config.yaml
model: "image diffusion model"
image_size: 48
lr: 0.0019
epochs: 31.4
Rows from block 2 of a small image diffusion model, named by matrix and row number. Rows with one number belong to one channel. Each number is 128 + 24 x the weight over its row's rms, rounded and kept within 0 to 255. All counts start at 0. Numbers have three digits each. After the name is the row's rms in percent of the matrix's.
After each channel's rows are labels from the 100 images, of 14848 (inputs lightly noised), where the channel reaches its highest value: "strongest on" is what is common among them; "patch colour" is the nearest of a few named colours to the mean colour under the peak. Only what is clearly more common there than usual is listed. The data: larger renderings of crowded toy scenes. In brackets: how many of the 100, against the usual share in percent.
# convs0: first 3x3 conv (model.enc.0.2.convs.0.weight, 48x48x3x3, each kernel summed), inputs 0-47
# convs1: second 3x3 conv (model.enc.0.2.convs.1.weight, 48x48x3x3, transposed, each kernel summed), outputs 0-47

convs0.22 109:117134121151115057112125152094129119154124106109132108121120161094165071113112122184152127159138139124108089121105113151114129126153103131141111
convs1.22 050:197117123102152109132106138119141108123129145147153113128111160150139087114148175121115139163116111097148131149127141101117122126080143130062130
strongest on: light from behind the camera (49 vs 24.3)
patch colour: grey (54 vs 19.1)

convs0.34 123:143118092091128141120129184125126080126144145115115135097065120144153134121175086121129124135143132127073097100113121141124129114166148111134122
convs1.34 059:155119120157101105132157097094181129116110098144149125162067132138115103088116170113109121103119111134146129124140138095135118125100090145091121
strongest on: light from behind the camera (60 vs 24.3)
patch colour: blue (37 vs 5.5)

convs0.42 123:169122099073137123075145168102101111116105134125118147104091108131154142130086066104132136102129157122121136131171114144115123117133141130139115
convs1.42 058:157118148155158080138140144093154119137156129144140168140106089172124099129124146158102107083135091142145120111105134093139117108153103130103095
strongest on: light from behind the camera (54 vs 24.3)
patch colour: grey (42 vs 19.1)

convs0.16 147:150117128110124084097121123090093106105104128109131157065110144109186099111128065133135146155138116129101116154102136142132136120149116135135120
convs1.16 052:120134147108147177130170119124144134122085160136129096127098151196118132090132091137133080113132111131136124136135132089118144126084160134102120
strongest on: snowman (32 vs 12.7)
patch colour: grey (46 vs 19.1)

convs0.8 050:172110100123104184144103166133120121155162132150150098144155107082158107136122162098140100111165139137102111089118111119096147122128119115139127
convs1.8 105:141100139132154143131133111155144129113134137131151168096089154170078112145134171136144160107130117151138141124117131183161181167138135135146133
strongest on: green object (61 vs 28.3); its colour: green (27 vs 8.3)
patch colour: green (68 vs 7.9)

convs0.10 081:112115129148116140114114140084104127119126116104113123129104106070195160119113096095156138139127137156092141126095120098180114104104137116110128
convs1.10 111:159146152185159119142168121147100138121127139155138136121133152166146136115109130085142137177129126069115132142109127140098132129108112139085171
strongest on: mushroom (32 vs 12.5)
patch colour: grey (60 vs 19.1)

convs0.19 114:148127129115122104135113151150108086087117114097129177093118101134134136123124104095129110117140037131111123139080140115158123124142136115151123
convs1.19 043:099136159138176095104178116102179142152107164128111143137111149150105143121100098150125144093130131081133118110140123148115118099113149114165107
strongest on: white object (59 vs 29.1); its colour: white (26 vs 8.6)
patch colour: grey (74 vs 19.1)

convs0.7 121:155124118092123097091082151087073118122119120125126128123089107105168147125120108133100155079120150129119128109106116146135106102178135137149105
convs1.7 085:156116140148157095149149095115082144127135130132146089124110137157115082178153193112125128099132118121161139160108142114130121115171150135121119
strongest on: light from behind the camera (50 vs 24.3)
patch colour: cyan (38 vs 3.8); blue (36 vs 5.5)

convs0.32 101:152123140097120136155161129122090137082085118124134216111125145136106101121117129139132146131121110132137119055122130118105110127114124155116116
convs1.32 086:107123138186143114137156110133156134105171120130106075163138139101165147127136155097103107138100121155119144136135129142099097119135149102080164
strongest on: mushroom (36 vs 12.5)
patch colour: grey (45 vs 19.1)